Weights of a small spectrogram enhancement model: batches of 128.
Rows from block 5 of a small spectrogram enhancement model, named by matrix and row number. Rows with one number belong to one channel. Each number is 128 + 24 x the weight over its row's rms, rounded and kept within 0 to 255. All counts start at 0. Numbers have three digits each.
Before each channel's rows are labels from the 100 clips, of 14976, where the channel reaches its highest value: "strongest on" is what is common among them. Only what is clearly more common there than usual is listed. The data: songs of 200 made-up bird species, synthesised, often over outdoor noise.
# convs0: first 3x3 conv (model.enc.1.2.convs.0.weight, 96x96x3x3, each kernel summed), inputs 0-95
# convs1: second 3x3 conv (model.enc.1.2.convs.1.weight, 96x96x3x3, transposed, each kernel summed), outputs 0-95

strongest on: reverberation; text has "room"; text has "reverberant"
convs0.54:114127092128134134148164154087112117134154134151135099141109091149115102128088113111116113109124086173135147138143138169075109121110136132130101094109104156148159145130090139115132117130130107174092117128113070110146105149167114127148144107095097128100100121132173157119160161148092089119
convs1.54:134105106122117097145109168134119080114149103127127133153139129119130135159156114176126090152125132134102135118136131165111123114140096110130102138153109127113146119129152109142114199141119137102139118106144161107151076141062132099114155135119163113165143154142111166054106157116100108122

strongest on: quiet level; wind
convs0.52:121077114059121110134130117128115055071128138133114120124143134134118111091106132114132115144131136145098071138083112115122107059119084130141130067117138140117121114123134121104140139086126089142074125132106113094122126129108119116138137136123138112108133113119115132118135129121071148104
convs1.52:138163131192128160111119128121130181197121167104152117145098173101128156115155116130127144117132140107151132154166131144125120194121175151113160164130110126113157130107120125141108134175113132110130123126140116093125114125128121165130129113134134160136126128157117123125108074131157175165

strongest on: reverberation; text has "room"; text has "reverberant"; rich in harmonics
convs0.94:128116140107154169136095157127132129122133115126134056103103114112085147109083131127149126142146112148150152079136128163132133123161145145121110134152145127131115152123101156135173154123135105135142069137146129114161145174159127105116152111088165119160111111063141115159159133157159130149
convs1.94:136105109122109120090121124082120159118120088133118060130134111163139133178099133130106097111135158099123139091179121093106127121100149107130085130127102179096139084128148088134150113151139159091158133144120107071083127115104106125148100110145133130148128136116145133122141111098144131125

strongest on: clipping; text has "clipped"; crickets
convs0.49:119120097121194161168210135127164139121132137137098118155096092152148132103141097142120119167130121133113132123122137139101183118112118098164128132132146160129138123138138113127105161134160122152139142123126142135163137142101168149138156146125099151113154123140100183105163178151120147105
convs1.49:125124171107147107115142075185112107152165133098140127164167152110118122106167135152124153099087095169145105125121117125128113130132131139108115132140095131102126115074089141125087120114128098135135187149154125131073129103123134141150091147092124117133159143139154104135102154120164121151

strongest on: thin (high-pass); white noise
convs0.27:106142131140061085138129079156101118134154093125126137133161145109186125111146078127140096135136161166091125149131113110126138130091097124152118139087094123125141139144172119145098130139143159091129125140120119164086147127102149123127128130124135127063131129131115140081143169132121107098
convs1.27:162113127111112156115132164110108122096103106102160110094126115171103126137084152131086133099106134094152116121117080109149155097125155113127098090107089122118149110127117167061127111127140108102106147122099077149120115125136126133121122098164119114125093091110136102161124074134125131106

strongest on: reverberation; text has "room"; text has "reverberant"
convs0.48:167135135147151105069151139176130123117161138111086146129148157109135110119148113109167084144093120166117115156149125092121099149084113134110132138112136099136089179132139133121127163124153150126128145113138121107154144153127115111144096154140121125127075109098132137136189125089078117153
convs1.48:101105149136131113116126152188132140153146100136155120104125122137113149174171117160128121127130125133097147104115089100116167185153154112154102138146115175117132112152124127138137121150171157108175150093130159122096129138096142100155137122085115106102132172104146107088092136115162117116

strongest on: quiet level
convs0.51:115077110066119101137121110121118058080124143133119118128140130132114099086109131114130110136128130142093072143081105113120104070115078134133130076122137144110116115122129128110132143083124094136076115138099113097121127127104122112136131128124144109114124104117105122108128128117070147095
convs1.51:140155136192110152113119112123118173197122163097139107152107170111123152114145112125133134113139151105160158154168139141116129193115165155115149162122102113112164120113126108132104136176119126104134149131136112087115119112122127163138125103137129148130130119148110116119114076149157174157

strongest on: fast repeats; clipping; text has "clipped"
convs0.43:137121089134091152139107101107128137130137149129093140134160136072132136111131095102112095146119096129146123127112096127117114116118128123066163129107156139167132096113127121116103107128130125042145078110117150157167136120133153126105130110037121132118126124153154122150118124142145125135
convs1.43:115131162120098097145120145127131107100127121091161129139121108102089164122109136151152149124126132136153158122123119150172103087169143133103102139127159123087135162140081159079123181145152091131148129108161136182105135142143071104107129092155118114142136086134143108130127151111143110106

strongest on: crickets
convs0.16:138129168136158118142117107154152137139120134145080118136160130098172088091124114091150124116083109167112104139153140145128108097124090171163146142120133136182166140125112129100119087112166144123135109126120086126163119103135145125082117163104185152135137126092088118129158131132141114128
convs1.16:093120161120125133139119143125125162143099122105146140125175122143119166134158123160116132121123112136088115096133137099146148144148164082132113122151083090142189085121115156124143158141097135114168106123149115122127161169072090122115127128128081102104098149129125103139086124117179137123

strongest on: rain
convs0.19:100112119126133111155151121130115134111109133149124160099093079118092120100128055102124171096122108102124140126146135092120164143111120134137149116115088149068115122142147105120129132105147128089114099166175145109100127137116160123083170093173118132147130107137150155085127102138114114138
convs1.19:147092064143114139129109100124084133122127111123131164114123155160092134149140124113122101107081080109107163071132086108103119143122114146127118123095130083106109125082137163124162111131131113126097129093100083116127154118149114094147089126138133117125114160083101122143119099141138109149

strongest on: reverberation; text has "room"; text has "reverberant"; wind
convs0.26:179143080133134151131141130144118118123137082158143127124084108173111134119142112148124109164082095155116097080126099146123129100133147113175088133123106114158098151130108193114149151106137136163142111094090118112128143111134107120127095143139104093156147148110149125142153118112157086119
convs1.26:146102111150127163142126073113131171162106143133112126148131111124174123111152098125114138132150159107136127145104123087154128139132116100120159143170125111138166140107147126148124138167070161105104155136148168086119165098131127154152129120136133155134178127179135143099116189122133159136

strongest on: clipping; text has "clipped"; crickets
convs0.78:132127135124150079152157179120176128127112126165088121139110111159141132120132090115096110105145125139103124136107090121100105148094110098144121130143143169142168134115105105118111159118149145069143140106088109112146098171106179116115135113134081119087112107145154110128139117158096147103
convs1.78:092110093124097102147060153164132145156147107138150125126162155115083132114142120107138149122108110172127115143130116137114125156147141131131093142146103122112151137089150187155125115113151109118113155135088128107084114160129110088155080120114140073129122134097139070128117112143140118131

strongest on: rain
convs0.23:170129112117101113128152163122129133131138170114141101078102146169116142152115139122154128155127128139136154146115093096139095108101159126130125160100134101108086113142104109142136154101130151124154099161132134150132115167130114060106146058147146109103133147098162106167137100141154161136
convs1.23:131115153125124144116120105161147118129120142139091117190180144085184122136143140115102155119100127091174122127138149125133126121159137105131130137139101171180167134125179159117112130166103109120146119097129135105178137149117122186128114175119126139097110124161113162125105135134145140137

strongest on: rain; clipping; text has "clipped"
convs0.18:192138122134121124170147113136128111128118128161148140129138145149101113129119150143121109138096098134148128088159076163181130127134159137149135136150121097153104105131151188107167142094114156075154119134149118125136129124164159128109118072178113117162159107115152132117138157139153118139
convs1.18:118103082146106145118111067144099153154131127088075168125130118147140144111158085085106129135088097132113153097128125112099113140123095144147143118088146106144142150105161127112119099179115157129099090092079129094114155118133137123116088107106170115127146140114116125122141113147106125123

strongest on: reverberation; text has "room"; text has "reverberant"; steady whistle
convs0.39:143109116124096120133139147124120131114080142160124157128107134068103127145121043105111158100110148114103129133137132144126137136155100142126137125152058130090167167144111093103129141102117118090141139168165170137096133117146153132106142114121105149156125129130131148128092111178129136146
convs1.39:120083092125130103149126115097099139120149121157125138128156155162113132154146129129109101134071098143096120109130106144127111122136118117131119132085125144103096110077103169181130101116131122094101144116097084114125130101140086118149084111125165142131139170119100096171158103095127122168

strongest on: quiet level; rain; thin (high-pass)
convs0.37:099095133110094106126103110129124104091131084139119119128181072120073133151109130123133135119105097167123156063155131140118140134128145129130041136115117132124144123129127115072123116132152066098159141143102091170114130121116116119122097126127150125118125154126117113125125133104148145122
convs1.37:083129124094125142137129144116131100115103089138094152124099081126167083137166159129100120151148116098101118080073138122127110128119073098137146093124140126124094151157132134147136146105139164122113109112105150139151114147104160095120138137107113114091122155126129151131147159162087118074

strongest on: quiet level
convs0.31:117075109060115113138125114128115056074130138135117118123145135128116109087104131111134113145129137145102072141081109117121108062118084133138129071118139144115124118126133122111141141090125092138073122136105111094121125133108116117137137134123142106112125112115111130115133127123070147101
convs1.31:136162131192121153111116129114127179198123167099153112145099171106124150113151114133126137113135146107151135155166135147121119192118173149113158165128108120114156127107121123142108130174115134104131128128138112089125110117124121162133126106139129157138120121155121117120111073131155177161

strongest on: white noise
convs0.65:094143098128088117144122067133061133147144094112108114134134104115135138114127093100132106154153137163121137120142097099083152136098097132116117134112121120107143132089143140145136128119140140103123120138072126146083135138138146112149135080110144120100134112104117073095115161136129122054
convs1.65:144124114104131129131116153096151121089121098090139078103128098146105123129056148135095119103135149112133106127124113141158111077147169115094093108104128150126067131118075117083140122107140118131095140131104099113138114134139122127116120121167125118168110085157143116152125097114096126089

strongest on: reverberation; text has "reverberant"; harsh note; first syllable: harsh note
convs0.91:096127104143141109154162192128159099136103131134117120070169110099094080136118095114110116147142113119133140137092108155122117151123084131087137126102095142119142150154115075120124131149173103161096109149153120152097171128108126109091127124087150121133091121155144139128133124158117144122
convs1.91:099106109129131148182136216124182112113136110143192115111137132159101123142107152156102163151114128131113080114129097164160155130118144128145112134195127140102129128153084132118152107117143092148124126128113144130131136112143151121140105116147132125143150135167157154156137137112153111122

strongest on: crickets; rumble; clipping; text has "clipped"
convs0.80:135133114133106099138021078092121153145104146117123123103152155119133134136136129113098114104143142136090112146120130118138123113149152102136148144123164100154163125084071113135117121113082136118143158135125124170124128120124102163115126117092135133103124134171131073129136114134165153127
convs1.80:124140092117138132154144135143130147101188136168171115160164164126080146134088153119166141114124120121140140124166104140134129088089140163088121121103131131099128127131148170078126143110145071122091125140169117139140113138144113111153095123131125150148074140116127145149149087147126141153

strongest on: rain
convs0.92:152107130123098122137099110136118126103090140147117159104059142106110135142125039102112141096108152111117114138154134095152095135128124138141139125128081159101121145160150143115112124099085115127134129168175161129121118132141150145087140084129081143138148152114148144096146108153128127139
convs1.92:158105129126115116104103098117074125135145133136116136118149146140101124144147131117118099137089114149123145090118133108103125122117104130113121125118134140144086093077101144174116106156111149097100126087077085097092117135132103132146090122086186129089123168085096102132133107095110141149

strongest on: clipping; text has "clipped"; white noise
convs0.74:066129146136146133134177113132159140135137114088086147121155124121166135124134104096119118140146138153147131138125130083140114123074146142125133136067157128150120076141161098152095074141128153108137135137124145154129136112140133134122140111097117106073137130127157133157138164111137081074
convs1.74:138109184109115136146130169148102125098110115138198116159154120148131144127097106186132080109117140092133103092129083116115156110115139158120116108108129127148138153146131198109126117109161101090097130139113100136131138105114134149115105136143149114146094103124142118108094103165123142099

strongest on: clipping; rumble; text has "clipped"
convs0.75:138095120109137151074128119108112131102098164146089141110102131159152119131158133112148107142125164090147135124105161107107137110150102137107143109148103117096140121120150094076137112128115105108146162161075142123129163098124138110097119147140134132161188140175108156107141077149120152106
convs1.75:126133156136133123168139120141171113123165139118128127189189142131115142132147148125104167116093103161151088166123128145145133107116150136105144154107144144134122165142130155090136148113135107131139115141163138153151107119159142167151100103100124135106136125186171127182168167110154121141

strongest on: rain
convs0.21:108113109123151120121149138122156113115123135103120131134146140110145097095100115113125155094142162159155128154087097097122136125123141139079117155079140113143119099120113101163142151119157154100138132125120147131104086129123148145132171082127134078120135078138195192140124176128137109123
convs1.21:145087131147084119127102128151125129124099124126122177115117130152097120155181124144134159120066070077123140060152134117142116157113104138175123113111106105127132140125178155110119111141111107172112131096122102108125140131141136111122120127136151141112126172130094177128119107144135112151

strongest on: thin (high-pass); pink noise; white noise
convs0.63:097138113120084092112105102124040120136136080120121111115112104138137128132116096106136096146150132146092161111135099083115142138115101122120097133117106100102140130066137139137116121123155141117133114139088107144059136118129135101129127093152129113089133128094111082087125148128136118112
convs1.63:159111093071134151132113129106146092078103091105127079157130100148113114125069147128105118114148167110133120131108127180133123064151129139122094114108105148136108139136094123105127167103111106129070168136116108117159136138124112134114130114170111123140131089124126113115133118128083125120

strongest on: clipping; text has "clipped"
convs0.30:127117133117122125163171087108133113118136179110100097129119202114139121182112121093130081109122147127164133177106095132145145094134130132074157145120124096157087118131127102143119116111127160113166125141143156133113152101139149114142150103095113163146129152119144145120135177145152135141
convs1.30:132124159115167112107097137169154124125145119137115099146176149094123139167157128146088169129074088145133135093124132168132108147132135130153107116158113171153172130084100122101093089139135107170140143126137137115105102106147138133129092137101155125125121175173113152163107129138121125145

strongest on: thin (high-pass); white noise
convs0.88:105149123134052091122123086143059127144147089128105131122146108116160134109144096099130098148139135157112141126130102092103135151099088128143118118115082112078149115106164126125106113136145144107114127125102123126061132130127130109144123115119117134092140118098114112091133171137095119091
convs1.88:129118095111115134145126178088157119102121092129144102064126105169105094149070144124094116102131137118125119131115122124153150090134145097136094120113117155111116121155101147089155128086146138118125145140079098131123121141149143131121130081178115110123098098118147096152149098116128121080